config.toml
norm_position = "post"
num_experts = 8
lr = 0.0024
eps = 1e-08
one_sided = false
ema_decay = 0.999
batch_size = 64
Rows from block 2, named by matrix and row number. Rows with one number belong to one attention dimension. Each number is 500 + 25 x the weight over the matrix's rms, rounded and kept within 0 to 999. All counts start at 0. Numbers have three digits each.
# q: attention query (model.blocks.2.attn.q.weight, 320x320), inputs 0-159
# k: attention key (model.blocks.2.attn.k.weight, 320x320), inputs 0-159
q.126:485500478501551441437485523522511502501500505489478503478490560502441525508507530517465501511487475510482527483508494481510523481482483521522485460466503478485535505491543462511499471490470489497540512526475514508503467494521506506455526481481479512484488527482535537509533529499484476477494492525514548525526473472480475553499461540497500497526456474462469500522528455497439492507570519519489525480498474496496475524515507474424528491509508476510494503522478514475535497476512494
k.126:481486484498468457448478491540476511509472515517502448505506540494505479469495534521452459504486526506506517493487469483464537513476451464527516520488492506491501514517506489494500476517490489495500551524497495493463513482528477496491491510512497532526517540513490531479531507495500538463498535532521516513500486506557513473504494544500500490536499478503487437494502532471507536460548513484496489516500496486497548551531516493496523531501495486500500509569506490517466514531521500
q.127:473500497496516529521494519487529473458483502506455499481491473486474474483487471555553479501523418517541516498502480515502483527491514519506536504481491482512481480525546522507536457497533515470470481502459468506499478526499488502484526517479530512507529520473506519542507517513496512495498524518524501490511474497511510513491539504482485552482510495537496432544469520472539484502514473487495512483483497507485482503479511488493502542492491461514511484487478513466490468538488525
k.127:509495491459517503496510512485485466513499504487528519473512472504501513505510530469515518517492523465499501468494465498506478480491500483448511493512508535508493514500448501494496499437513478530492454485495516481499536478489461488475543481501468489511501499548497485480497451527468493459503500514517463515508510526511418542491487497513528503511536476475523466492508477525498489489497542493498483498487510526521528527487515522516515464493513474500510459492503485466495515531517514
q.128:489484483482476522490513469484468472486488517483488512501514522452495490480512517470536519486516505544528443474502474466456493504488529488514517519472544510465485500461483518514500490490539494499502492502508481493517450462521502465533517496496507490513483497500488587529520485525493475523480537542471508459505503532529522498462505480506545488514514448493526487549495489499500488509512520499491484507513539544503486525512464507508499460484502541485494515495493522462475462523530500
k.128:544499508518494491489494514532525501488446488513491485466502519496523549507500467543471486488485484483510526513463504510493535468530514450476516503551502515496515456466489556506496517491494481498527554523425485505520484521474441520492491523506520483555480499508550522494512479470504521530480510516494451500455474504476524493486523498505487528497511525464505508501511497469479509498498480479482488514505443492480484467476515486515507493492537487489506490517473431479462509501525474
q.129:491495498515465507480451543493519473486487462523471495507508464512491503497496527507502480531552543523496460478496490497484530469515522485516489488487501521530502517491477512498477433500491479487507489465511538544473541490465517534516482541534488498452517505496502481478450515463499512537533521492507490512505520500456508507471538496505503464523489484518512479463526529510443504529536510459477479489463494458508510507513471515446543520491526534498513481513484503534528504535500487
k.129:493513484460509482485507489484544545543472487502481469474534481520517485522507508481514515494483463517511487529495497537480465493520496450524501483512489485519473522527509470502460511443473480475461458468476482505503483521502443485509503504488474489496502520536527493508530496520511468476516467472515547480488536527514501485531532506468506511477478519450502554483488481488453494489475468517489515554538488517500526480511519462502484527512463477523472506480458446465472508506482505
q.130:511492493529464520444482488513509493523500484459463542477508482485497519469512477524480504497534503523501516486479476520497460521486517503512496489490506522518482502514505528495490470504465507496516463508516508525497520473506464498519503499515484517517493503515485493500464489520522533538506509539511542506495499515485487458506520526503479476505510482473462504544502462527503487518512495458482471536538492529498499524501448475500529528485491465516482525522491500454541459518484537
k.130:528516499466487475490466493489488463533492456502527506524492473498497473517488478501511495532474470538524505487460474486481518531484483448526514509498537550507482527445481477476509486492502485488480535499520521538456506490546470454463473519551529483477504483471483451464456436510528541474486516507504466471512489444515488499511507513512509465493535488526533478481521521537535477466513549500525501477480513530514510490464502451529476521522478519522483535499480511432495493488484500
q.131:487509542507530481501461530518465470528457488526503459479561485479537472495461514532510482513522465562520509480513481489485504560493476516509454484534476509485478518502544486455536519469515461473503477520475523478499531484515491505468477495511479491483473530510485464477498483525465498556531521484430496462459468510467475496507491541471485514473453501445493464515515443502521500494485480501522473494532489490475471479523513508494524460458475535509421511503502484529470505525496517
k.131:504480503459490498505512449463497522516505515503487519490510517515519469464488490545517517505485487521456527505463511497527514525511551503505498503498506479483518521504459506495502522500494501500489525511534534471469520452491528496512468497501476480450513535521533492526464478484502490492491513492504525513528466465474522489529484553513503496498467492522520518477453475475505513495499472515490509492458483461484524523491534522505493545537513472533530504517530506484497513532512513
q.132:505497536486488500511457492478469503534488530540479516477497478540506504512488521511497512488484465462510525504522508491487495527484470486497502471507525509517496484470530538493526476494480485505498444565513532529493463502537514459500496525463503497490504487511479487500458465488472466511486501496520495511488459512481505504544440491533516525536539515478503512521509470486530527546488450522499525499514509532498481517501496503465497506484459556518486510484471540458488567492514485
k.132:497531500566513501498474458551472490534510494483481495522475521493463518502508522510473471559491468510522490515480519470518473500514517501463520496490488510516470509507507500501523509503494522553464484485497510497531436456485496511507502509488502526491500482501487503545482516490523487477535524524519501495505505490494546501519547496486537470438523487489494524495486519485500466477511518501481462478463478451488500507509469519555484498565439478510498515505505500462472535532487507
q.133:502507517498479472510493484530475492454501480530474524465515494550512474470514471464495508467484476505487466526489478491478500476531508529523498485506506469495480499506488496492539451487511514468478523508487470507505498502494534520488462493506511525507474478517475504524453528492483489503503521499477474493526506562506489527512478493508495498513530535489488494486464477519535487554515490492488519487481561492506505533515485503471479524477491529548549532526479506512493500501546499
k.133:508505524533484504508495495499527475504496455522512463556507558473453518475459551495479503515506491508500512484515501514500520464494472494490499507568531523459475523486513504517459539541506513503471524473488528505510491451495501498503527497483455510476523525462537500535494485478495481521488516504493505508529498496481490518466517477522539504492501493467506528541506553466492504512489515491486524479489503462474517495500513517486500504509523510494534488483479476443501530445545489
q.134:545474457501503524521481490487508510523529483465501512532502503455492492483467512474531525563515537468486489485489471540492477468483461483479486493480496525515499473497469509492488453505516500498489495508486496548547485492475501462554524557508503534503527490502458532493485528515538533481456508517533458467505571465481525532494494507474555486533506504530481449493480470523501477503510506493504532500472551536506512487450471512517516479533528483527486488529489497516499519494500465
k.134:476473497496475499477508497476510518564540471528580498472503464477517489502438503482515532502505491484505494504527501471461444508443476496484511514461489468459523510503506495516483537503521520472468476464527584474506465540479522534507517506501469481486504492510513529527506527487577511517486494504499495463520484464488526480473469484508522532538491475470519507481506557500514488505518490480529473522507544500506480510550488546473486482501501507510566522469516539455454456484513507
q.135:529526546493533489502510453505513492464478497489478539534500502545478515538545507511474426503505510520506539481479494500518453499486540496461486496569511490520555471509529463553492516496504489494487501497507478466473517549527474513496512472484525484456496528531524485454451525510479467497492485503513467484495509528501546456450468520526543552489477500502503508446516508501493539494497519504493519521521506503497534530513493496503500531479529538519534464486505512479511501464513505
k.135:501555533492542483515475484509487479529496499493515473511482525518532504471510497484488453503482514503510480479522509490485496533487520518461506488520492514512479466496512452469508468480516481487526490520443482507525478477493483526460472433449532490511496473497469462480497508500513474491520537530511509495490510480472456523444512496517494541489501521501467509547471464490522479543542516502515492472501460514475492534499497522513505495533521502457441503500480465460532502498510487
q.136:448493499478462498484512488529506488497533478551488453510501541443514488468475515510510487512460511477502503490530477548482465491539491492506531482491515534527482538452478442484539502502464474490480503522510493502537507446490470451522491511539503520507493481521488519524497444464489498477507596488481488535494495517510449469497468468516502495505457501530504546524530509490533523494504496517537539462486518503494532483556494550512511463550522503516504522471491513476514511469492506
k.136:450499514543502483511485490485511473524542513427484452486468473542462516478480515529503534505527501452488453508483526495516493530444485505491504494507512493508526505518530480498501483533523556419550508496536509527501523526507512472502482505505532512489522542518450504506488549481516501500478510506491429475528501493543496551499472517485520484456506493514522481484501518458531519489487511474482477475497496450508508520454506470508481491507492481508528503455481490541478487523488495
q.137:539476476495498499535515521470509514492476505512478504472499527529535516477502482530499496523484534510532483450498511482497494462520473491529480492491500501483492466408491482488460498488483487474484492500473463499460481467502481494487512511560494506523485538503515512507526555501527512508505503455533488543510519470497501506513523528550531474503483523492513524517462515506483518499467464475483506486554473466493496462502514491468472485528519499548499519497495469536507505467516523
k.137:536486489538519471489517529506474468493533484524490465542522486513525460480483512444468456447501518524475462438516495519506516517540491497526523509483515482474476470484495485436457501510453502523534520489503491482483507477488490503489488482457496510503505497551476535537530514518442545464486555509493528496516489496515493492541517508505563502508455489545529508482465456527500536483490542539494496515477505495492540488556506564515488525523488477493498504463483486428477500514517504
q.138:505481500493522491490470486483504509466488506488514491478483450527486497470485510516466442476460492496488499430526484529525504525485539493456471461458471498501493491444494496527483504513538485474469496471535524458469485482478497490509503531482498486482467563501504523472477474491459465502468531518509488508522503501478545485521549490527544478538513495496567501495508512506562486470503515528507473483520502470495510501529503552482508473501486542505510474500478480518489491460502513
k.138:457512490547518473509464490468500502494481492464507470486475483518483449516508531520495507486483493531495510488476506556495497506521518486456477475485506503493494488509484490488516502538522477471527527529523541483499506490489520512502489512473501488541506479513486494519490527560484533488452518464479493557512528497530481521538517503529495510507503504504507496515459478458493516525513511514493465504491495511476448494519505539515529506509509538500478491482474538495440521513507502
q.139:465478519488481451470494485495479469476515523483468468493512505480493508454485517524477515472524491521485488504525512479521531478520458480503577510481530536495544513501512494491504462475484462535512523472526465519482513469562522508508477502484544520474477501504474518500501524488538508519498497514496474490558518515473479502524470487497529509513511490491479481504512492521499493529505540480515491489527503489504530501510485463492524490473517519509471500538515494490458455532516462
k.139:487519512506458522519509504481521529486504471496501483498528527525498452512523474484515511504519478488521476476509486530491487498562512449496509498494466492517531530501505503540459509477517495486554498519465461484498501479508500500508464490496484490478477482505480521528491496492502493502495493511501503512494539494504505473479503506498480487461549537511516518474499514485507472506492492517521441518505517512508532470499499498473472531511484501487475481491536534511451509499472454
q.140:507495521508514489475516493506481506500473514472478496538480524511484519534464517499518548477529509495522488432487475523516481518438494557453526478498522476513480434511542509495543486498501474481466523513491511473565512526507516487515545508475490484505506479496496479517500513493492488530490489534528504471493512500486470503516510481504513510526503471501496492505461492517513521494531496486527502502512513474523545453516505492511502495457493488476479497508526512492477480516471492
k.140:509480501477539516529528530492490484514478509509495525499497516509519511496479452549516524509485505517494523480505510518488524518473510491473484469490467485521515499516512521523517523527550498516508491469459470543507519494480512497505545518516480506468489500532508493476510515519497528545514481527525514453483501505490478473499487509495489510512439524507471522558491550495492492503504532447491458499494528510499479497506510496482521487481505470458470531476513540520472489502522545
q.141:502576512507494518540547507516489514526488480504495458468514515502487531471425530542513469499496519470511540537482429508512528509515540503481503508490498534523497498522517468498478524502522514499539493472491494503510499522504484480468543470515492508464534503488486483518529474516517450524519546499514476523527500477520539473436490542480500468508473488498495525451530490517489471528464554499519499518517544459535509506532521531511503545506530506463525459515526525507479504500455479
k.141:480531467504514479500462534513489540451468482493508476503498490494521507484500515524527500521499520494492451500551515489468500480539505561494459523498498509541545524530497500524522463487483498503511528528511519482522459503510511547493496518539522490548489519503473466535508482502471521531507477519471542492526540495508464517488465433455491515481493497511490510508478473476504519541506474517492491445481463498469531480449524513443502467522522540506464473493533476537466481517468531
q.142:523488519497460480486480473541534507503503469520511508483489507473538505500501480475495519522480523486513501502505522478497446486510520510505497497458549499540497515487518471500510499503508503527533451495496522485490490497510485455477496553505484534493518523486462490512444542516510553480494498499513473513496498481476494483481576496528446462482516506519510466525526510508552522474489495477509502486522466520491516460494483527462493473512467470478497483442505516501514497497501488
k.142:449534470518477506450490495514502467532476515483458489467494559501480499511459490500509470531512478438518522501548456509522497515535506484510538512503460497455520512507538460505490484466484486503534495528479529519468462472487489472479497554469511512486536495507513497534494506497523510469478569523531489540504496513535543536501526502489518525469514474555475486489493495502522528514526538532516491501474488513500511485529494562543502499542508509474514501525530482483460498502489450
q.143:552453443469490528507494489536511479457544537486522549479553521519480497479504501470528499466546528558510516471505508517535483522483463536441464445522485521586536475528527554483514481482466508487510523497509480478498515549523527537496502516465518517440488508482490508515455529524494475525477461477532517478506516490490490499512476505533475505495506541476458534524529552505487523561485474488493481537451498494490473501498488524501507539486494488490533509474571490552498482510501498
k.143:513535530463549477503517487514508506504478522500513523501515507470537490479492460508497529461479476502549490491531489476543498523512511483508472516505453539508474518465525523447497477483537475533514465503528474493491468459460513493513491486510466491521470424542486491439546489487464533566540528522507516565501549501484490490485486512492473465479494492547523492509510432486489491490472523514513524529516463505491520464511504514517476513483496522509490494522493481452509467502480527
q.144:500509456495522501470506490511486499514519486515503525462509516488509507514513490505490490493516496513483489462546535507520518509497517541489457504508467458539547497508504542514504508538510487529539499477487474478491505521447501514528500510510532454464517468447495517493480533524465511539475492530516494487518494491483505480524494487477538492502498491530519491501500509467499513527522485456487465507458480525528466487537528477504526508459474491478504484469538531543482534521486480
k.144:532511496513477487535479465494500477518533504485498486515497489500524497505507469513471509519496481511501546492448486539521486483501465485500489470526546540526480520542497521491503525467521488470494483501499515543487533483530474469471509483490488509533482522456512516492506499481520517503531452509522504516528548465533489500475486488526505479478509509496488498532536468510531475545518516490496521524504476508465521514517518490519488450524483553504486504520491517512523463455505522
q.145:495496494455506524501460459515542487451459469509514559518508475486508539454524493462504515534527519538508503485509487487492511488489533542493518497533504490533528522474474498506509494511497504499511500488567489463499540469496480495507497487486524514480507487517509477484439488515522520493502468494511493517522505496487499515451463447466496464480533538495480522508450534484487532556508511475522502485498550510511525483494506514521466557495490492555525501522530478512516489460536490
k.145:507527476503512497472480523505544531520524476529563498521533515523530453466489488467521530475504458516541545526510530473486471493477481493531511562469508539512488529554489535518476502483519509505535505470509515539495500463491496467472491491499487485533498507468496502499487493516545518519525513500500473504508473452471513474481514521504501461508502512419481523527525531507493489539480507481490480480517493519559530511541513517481499515476466551519508511504517512467506452493533497
q.146:470491497508482446535527451469504476533532515519487521482486491483485504512474504492498536502526496465469514504517495509479561497531497510472501490482469490549479501535495513511496513465478507442490503518475507521514495509499501484504517503462532489475527456513537497519478538518475491490471515524459482490525547497500510477455493513467462509548477527461485492518509475507492484515516473498500497506510487501503506476502509555487503530475546514525501470512500476506464504505502520
k.146:501481504504473496500499509495526497502498484517498531516493433484476516501475505495510497509494540553483461480544515550502519458534537517507477530515471486490559510479517540495504436535514502506544508508503498494522474531472494544531494506519495490478497486498522512540487487547516475540498465538443550474488488474466543525512485466486493508565487491500511527471497525514534511497463516514467541505505507509500533479484509479519480498505495483496500500523556492522489482569521499
q.147:491521520500474487489481527490474535549483504489529491512548543492514496527428545531527485494510475482504529524534496491469506517453487478494500480497529512453462498514526495507507497569483544532527533504493511522495464501455524460520494533532504545530501493477516498482517476479509507536530507532505486516503495483530527488477527507477501466512473453509481499476497519474537510511535507505511490478505485507519482454497506486491486493517489493511438526476477572523536497536469497
k.147:470460509484497540493459473484496531530470488467503513509520459516505515505526531469509489514506490468508520477494511504480470460478489520479496502542523487512481558529491496544501479507507455483464504487481462491488487486525523529465518460464465551499488547521441500525494511494483521476444504523509542510499480520503534496499471482503531497500457498495482477468461516495486497503503469461489503481501508512464502532517510484504517508504478508456475502457501501485468496485520488
q.148:490482495522504548446514560490492540487484473492475496479499500486521491506509492493515480496486502515517480488516517559477488491531468522488470529486535516482494484508465524498505473489499497528504480508486475487467443462480481508517525483520503489467490500478513540465494481508483485556514496525521480474504522516473472511449480487482511500481484457480526491518516546462496508506495542472461453481476502497504500482487524494525509537463507480498503493551522492494501492509522529
k.148:496483518502499489521503489505493531488517470530504483495504442496498499492463483510498476493508509481527508511512478511523478522486479466460502498497503460556537495517509500527544454521502531442478517487498499495506507540498512483472478522411498468488514475516507493485516500521499494530524489484524464528488512481517501487441443467517512536517484491456503523527490513477499493526508503478486542500493482548508476501500516498477521507459536519478450471536457488504460521502508465
q.149:474503526506483519502503507517503509538505516445513527459520489497513476480474523539506521530523481518528476509506535480502509542459511452513495474483484500438485498513545482485507482537502499491464477471506518468511503517440499483476521528476492501511469488466506470517518509486500521522491476496523507493559453493496498537487452497499532504507498481545481485513503484488505535536492498509478503509515534491479468489477484504533486523497513524536465478524510520514445532484505493
k.149:509494491499491453492492524545447493484504470501502499505510507494511473470533509504504532533497446505522482460543536444452502525492515469506517479494506527542507552483526511510507467492552464507489528514510531517493482489476507508500484478495512473473491506509534484485487520508494509491518518506496521491497536488497497526489479504503503521513523528486484483547481469462496529521541516477514490513498489487536456528465519498510523482468488547487457522462506534471492490485478464
q.150:546499492491503506485500486502527515532493485494497518468494532509511483472484506519485488578516480473481516525518508519471515478507514468508499521515510513494458527499485472504467492516500537477510508543430497530509446497515502494511511481473555488501454487497562507483478540505478523503531513475507489479492541515526472491468549507540504513498469465526502469475483499471497486489497498474519530516483454530521537506488453494539475548482522529519497481490464481493543517526502522
k.150:477463564480467501513494506489498479536546517444497477491498458459431534484493481487499502529534518474477529442527504537471501517498542491465533495486502476531491488517479483505487477542503487424493458490487438492464511505461485513499512477485512503479497494546490502505488565497495472525465499508492511444471509518521475519521501491474487487510497477501498485492520463494498526504475505487490557485499471522488521480460514547488493467484503485540502522519489527489479521560513481
q.151:501496485514515519461475472494459475520490514512490492528544485551469493521487527505452495479534496499472507490483495482503538511462469514474506492505505516544483489469477450506538482513503479485492526478526511508499513507491478499534490479454498505519511486503507479531511496478500523533473495506490496509511537483497495523517486549514476485542538531506487467518522483526504488525525493516505526510529475459488515498473468497499472527464555488479480497491512507451477497501501493
k.151:535497535480486527494479516497464439467492501509491506513484542517512511456491521549525500513496475505517513511468469511492496509526522493538514524484474520460511481442503453452507496513515559501498499534539514477498492515546548495500476538495523504500479495525451505520508490531519528475469518523481508540500495502469505513465508509539519474517505502495510492477487507514533488513520483510507521476470507544537484489454480503492512529490460541483465525513493463499503478553509471
q.152:485485534495506511480482508517514519524491498509497502491481546500482496495488470524501497527519478497503496497437469491464484524530518501526510479513509455508488497493522488486497487492507499530485536527536500518515484501544483455453448544502504554521478483515511531511469550534505543496485513514492482504561490473496540519519511500512535501461487524499524466509488489475495514526488526522477540493509488540513521485492498521516498497531526510510503500496468468528486488497492502
k.152:512485498491506494502495500507495488501513482515490492526473494535458471534498526487492504519513511454491501475463506520511560514481473511491518499483512501491530504508475501491458508489492501499471525520495464480485486499562502505537478513525505474472515514530516491490496470538476490507520518535533547469498454540510505484505508497513494470521537495515504525486528523496510522482543504512480539500501471530462488539507517519507553467474480477463477520538534519495525510464509521
q.153:490523483500497494498499560489532497523473498512489484491509475462528460489504492484527490505507504489533469499474528542502497496515528501533483490549471491513491497473509515483524487465508508513459489493508498471503474511465472494486513516497464486489504497477532540512493456470510487508489528528485459516538516502483547477487483520514504486503517457495505509505497505534544487472499521478493473475486535490547480500497527554467493516487508513492501468492509488505502498535504494
k.153:515477514498498522537464497497484486514486466492503462460463512490466531532481487521526473548445514494475460493498515538485506520551497507511511504498519463510515464491539542508509512496493505518531525496452486497506508514484502514477482569521516485477518507491580526484515508470508497486506494491515506508502483475505513520492505533504507517473502496492498510542502498525508537522481480496521491479506464532527485489531539516475478512530502467494519480468538435520455475513483489
q.154:492522478501531513484491470470531515471477500543540545475519508501473540469543488487496525493546513508507502469556482538520492516476511519506527454514504530542529516506516490519499520466550474460489517535500486481472519542508498481502519510517482441480518536511506491559507495477502530531500492535534501538470500487479496462479530519508486460502497525508464472530552526490511477547463491514466478520474546459545514520531536492529529484462488552511525496514495480484489475483487477
k.154:466460517559510508501472496509510476485528511489511475548478490477486484459515523498464507522482507545488507467509495519484500487506500512505468467495509505499495493482475496487528481556466511517507528522488537502465506513519500511479497498498552506530516477475473491524508511500496519508475487543470525455491512491470500501534484508454480534489478496469514505511487499512508494531504481530544494477510490512468537464496503501494503442521498471493449538445465480541461462468502547
q.155:484472487540495493513498487463530536494520525502477492488429445504518518531542454505530457486515461481522478522511490519484523485517519520477524501504464479516476501515501496503492483493486517482479511483478507507458464491487459508511503494500508512464437485478495511480473498508444465488485500493491498484475508524502523508501510498475520513525509496475507492503501519526507515514515489506538519481526509504535527472507532483503468473487474500507517511547500498489494470504503487
k.155:519489465473541493495493529551510485472537497478476531528493513500508537514467487469501504517505490529485497540466527511464493495481485512525527483509512485435536478507496488529483505486501489475528483483493497505482510499511503489518493494512551489480526512465522498463501489507528492540485511508505541528503481474489513511488526485517514508527525481503497512493504513462494494492484468520464507477517484508461507478488495534510553490518529504491478507533556499525501508481492474
q.156:519444497529486513500501510546484518536518493473508467506481510507457473504490483518491528492488468480555511521477502534452485487458506479508488489558526527488465513531483491447510486453493530494506496485487520555504475502467486469507526518523514510505494477459485549468487528502489529517528502519483459518512466503561517577497519490503486491458482498516521505484508551491503520519469533478494497511512520535508520396492538482542494515519506456548492495554479512479476508497508536
k.156:499480522504480482487471509507547481461486492545500531532490544496500480502549523511508500496506515498468453479514462484530525512490485514490502505473485462517457525486522528539502477551456527477501477508551509492484451508472529473520493506465466504471520484491511522417481490475445498526515438493529499501477538510481517473517542486493534473494481489495458509510511518519493522506497473455487497481494496530496471487523501530501487515494496494492483486496477501521484487511474477
q.157:495529496502522473501517479486517507510495478473492501506488511522516495479547488502529478493529516482493491511502521521521489528479538511503518460515499485488510519491513520452477504481524527516475503454482481533484468461464489528464492465432480509491520477504529488520491434527512475508497526498479549526511498496530506461490540509514508488501496448493523493500436551442492493515511500535498537494500546514543529582504498533552503481500498508474483489496530509499520493575495463
k.157:480492490507520512493469505494497513527491498501536466496469489488472525536529517532512523530534478517532508463477543485499474488484542508465455507535494484434516456433488511531499469558516494489538499492472483502467531525481533464486501510564557491547466514475502484503474513509475516515506500479525458496504463476492465514451495507491449509487499494484498462484481522518481538485464455498502462418519477532479499475468529461498521480474475515493463500474492521561451470491487529
q.158:514538486494501514499519514476492497476509482511541503534488476472510497527538510489480509509516506546511523482512483494474499504505491513520477514496491468479484527485503548495504515534524516531479501522469503521512508479499473476499494489453493523502483476490527486481451495522496525535517463509468540504516527494512476500527497511490505492515469501490493474482547531513507490508532514482486488538515519511505463460467515464505501482477467499527474473538488491478515518475455530
k.158:527501514479508509476498486475556502467485498456475522481489493463528477462534465548482501506516493531456484482460478511480507510472517507489504490514477479513505489500521514503501499505483525492525472500509486506505524536456527515502545454489531530485513518483519506468470544497435499497467511503504499481465478510461553488509485463513527546489501483515487494497462497503460505502486553493476465529501523473534486536529492486508477551508515467477525502468528508516520480491501477
q.159:496476525512490506520485486462497516508503484488488444532488523508506495472499509484491508546461512493524520495488512526484484450520493423491512461507497515512503513527454452522470498515512466501491550497526521492530527496465479501497485462540526546518517492521511486520486489485507500506483484487533504524510484506469513490509504516483536505553508552490518500496446521465496545527527502479497491478514528531498534490477523513502510502491486517547531488452453521533485502485530488
k.159:549483506488477502499490463470492496493464443509485525473508491497525459522484483495502486494530490487520503490536531505509448480490531490475484533442515477514479509503483520493476477592534499472515443463544477546545468452439544511524485509501512531475538519512500509453489513497493502510522484510492485494464522483499527512549505444504486514535484499535515514494475536495506515487499484509510496483492488501498484530510542507493490479515512543439472476461537503497485461498473495
q.160:512474479469528469472495485515497506504499489499504446495487522529521476487502525480521498501487507533439532486453493521485474489530504508509476520552481570498523503493515489526482516458517504499527522522540491484526531529492525463497525511514494506471512462492512526531486488480554494484516525513506536494486452524495493522511500493483503517491459486508514519473471506483484489498532515446502524520479487516511485486497477544483502493501465499532531485511481564464503500506513487
k.160:510475513462502506508467489521512513459501514514452497516534497525496473491513511499470488492495492476483491520476489499506485542462503514451504513529473536487532494501481511477460558492417480514551515536525501472504512496493491488499475506509470518505532546509499497508470514525499520487452511516458469529539450508445497519503489458517515503506486537508476510535508484499523507481564510503497474485542524530492487535512530495523479510494477473506481515471462538456512511493511508
q.161:509572468507495497503489520461476511439516499483509496511509500470476495465504497507501522533501481544534519503541522479527509493485526541523470476519505489478519514503497506573491528509469457497490530517500521527509487478431527505498537509568517514506503526501523445495545465478516532554489523504501547527497458498459514434462487498505511494527524488498501486456498508529528518535448494495494439493500528478453484509461507489522527462494476549469552505523471503492488470529512487
k.161:539535490505437515512521468519521468524489492481488490473525502477463540458498513495483534446511515469537552515487513490525523465497517493536519522480524507471479507479474474517485565526465550490515453458492487490547490463528508514458532526511526528486494480520548456470524496474455457514521488489475519542514519500510477489554517536496525470533504520529480505450525519463504518496505555506480515486499499479480496490508550504521529537480508526488478520495523506466529549478506459
q.162:485563519500500503469481555467540466471502493461481547503500520516491477513463507506520522496512501499460539460493501473481482494507537490488532471457513479537515503503510500513545493527529523527499521491493508484525482517520509481497505500482517493523450524507508498499503469475504470496481490483550524520495505480468478502508486538501476503539487502468468531461462470544506520502498500455540515458539526509444458489470499512539549459473488498486468528546522535484521474506484516
k.162:464485482509487499504541519527522482480493479487490499464541540576515534532545487496510486565470512477452527498533525514498551461502526515496518490510467501518494490462523493536497498488494529508476493551493484536484479484486490503481487523528495500517500480457527485460508488493483496494518483532512474480505488498504534511541494495477466493511452540471506476504506468548489490501531491491540473480477486474504548489448504500515480465490471513529500518498517513490497494524533526
q.163:498501492497465517494473508478473474495502543476501511491516517495496484489493532548470491515488493507480516514473474539478489500510510516512549486539520492538499491480504485480489481513492518453481477538525505470485473486496501480492490505497510478576556479456519487491497475543496534501484459487500509509470535537508507506526492458450492466514460517462537528480501479462501465482502497499453484520482463496493496528503508491531524519452544512513469493492504512502506489510481504
k.163:496476480487513504491517516497516515519485526523559497509486466513502477508465470484529520501499523514529510458472522532489524521469538446536478503516502518521483532494484536507503524471506460476476539469496471513523528527529477476534478499499465513495495517510481481498501478501524526524543484530495449508472481507507519464449531496505503475472500473514515497500520493512476513492522498515470467494494493509487510493512492521475496496458478542498511476525521544445502512475511480
q.164:472496514481445513464498469516518516504483477457485490491491490483487524494481525499490499530443520504542518479471496478535502455492538477491490524472486481525563519479490511524487521492493524501519493514511497495500479540549492522469527539489507533478515512571518591456499491541480526479523492513494459471459509468544478491463509492522555512521501485470522508472520493463476447508497491510498494502499480492568465464517519522481519536498467506496480487502475510546508529524490494
k.164:531532515509477512495475476514471453496504525460514477506529491472481522486491539500506526453541477486518492539500472515547503500540511469514497506510524510512514478513473493475440525515522489539508495532510458513478516502509484500520497516469528540464454491409526471502530470503541493489502488481491470525522492487496535497498544520489465554516541480494526447472524488476445494516523482469475496518480510504500481498519530496534489486502520497454481451506454530507505469498524476
q.165:522501492529518499498464483557474496460479491522532504525507480510476476549494527540477528475450489461537503520462472498549519491508507486473502486491511496491505518498483530485448521518543525499540529459527516547503520479490490499498479453540521512483459498497480493471497501488507517507499537522500462478510481510465529500476482535502520498458515535471504527519491494544525540516469478461490502479467493555468497553486476470485502541505546517508560467525493482431509465531520507
k.165:475505504495464471490503534522464513507496451526512438518539548501516490490514469501496465475477495484516482512497543491530489515523491500438514532508494489473469527524492478482475484502483465516502481544445522552529519467479519497522557476450480504499464539514502499504507514482517493470492512475479499538507457471517522532501483518509521491496518512502495497498492537471498515467465464508461535535561481534507520501554505442507466469528482508536487514525474450483501499479490532
q.166:509525501527495471516466476535467492424520505468496508507484508524473497496474496513540513492514487503473500524520527498476531461458458484512484533535542466468474514500462482526490530498551476477493446471525509506503493490544489537474528446479508505511519496473500575550510515499502521454498551489522526530500458540519472534502546511509526490493531522472517548472523576462540521418456500518480474496485516465503471541542543477489537487557482471496470543458502438465550509466520511
k.166:442493507519468492503506468478522507502499506499539514465442512503527530466525512484483522490489504488462482504464507480508497460518464501488493518463472461500516498509554513578486491455495533506509494477462510546499507479502515497545498487526494485530501525468499503514539509515524480502492495511499506497526484466491528447544498501504474517485525509494468478527520527517450476473507487537501479530528485505501496519504498469480442482486496491534462489535504513545498436480507506
q.167:500503517520465530547514484492504468463494474496508529493507483551504515509462455497547499471473504473495511476488531493515509567507496448535476510507486501484509524484538526473531521544479495482489495482508514479524477523466532521512478502505517492520486499519537442504510463471548516497521481506519491481473531490509512494488516519483477487528516481514453515437494499529542516543480459498505452526477538496519464495468524503476506497474516505512495483492512498554509477520485517
k.167:507554508540520521503515481515467487538440515475503499476493473547522424513501535475507505501501557532552460494501494451517484496528530501526501487510485493488504516471527522520571506493550505524478515474462501519514509496469483489443504511529443523484499509499503508476498496516472488516507502495473483488476460512493514509482522470526468465554486511510465492501531501512488518477495524534484527475463483505545500487503469458533489493495488487522463480458497494509500504458548519
q.168:543536528487496489463434485534492500515512485443492444532481478529509515550497520455520545509516475467499506452487451502540501466518528453527494476482533505479501529515512461478514452521404461507505531516549484536519578488456532489493519495526529499484510505488501528491483517462531478515523532487488510492522519494480495497480481554527486494511459535558538508496444492518497479476459534493499505499515458502511491529527480476496491555498519516497539522537538468475524506532542516
k.168:469489491497505546485482506505455538534499530543480479518528463507469534480509506513475500439544504506499503529533481524509525474478475529503502470452479517535503482485521473555476507517474534512493502496495496520522476500531513413510498511514528490460549489477507515477423510533510541506506493517500533514497498518518451479538495469483549502493483532469538463511520471528514471520513515524494466523505531525476561482507476528518481483524522489505465462485512499510487497469486488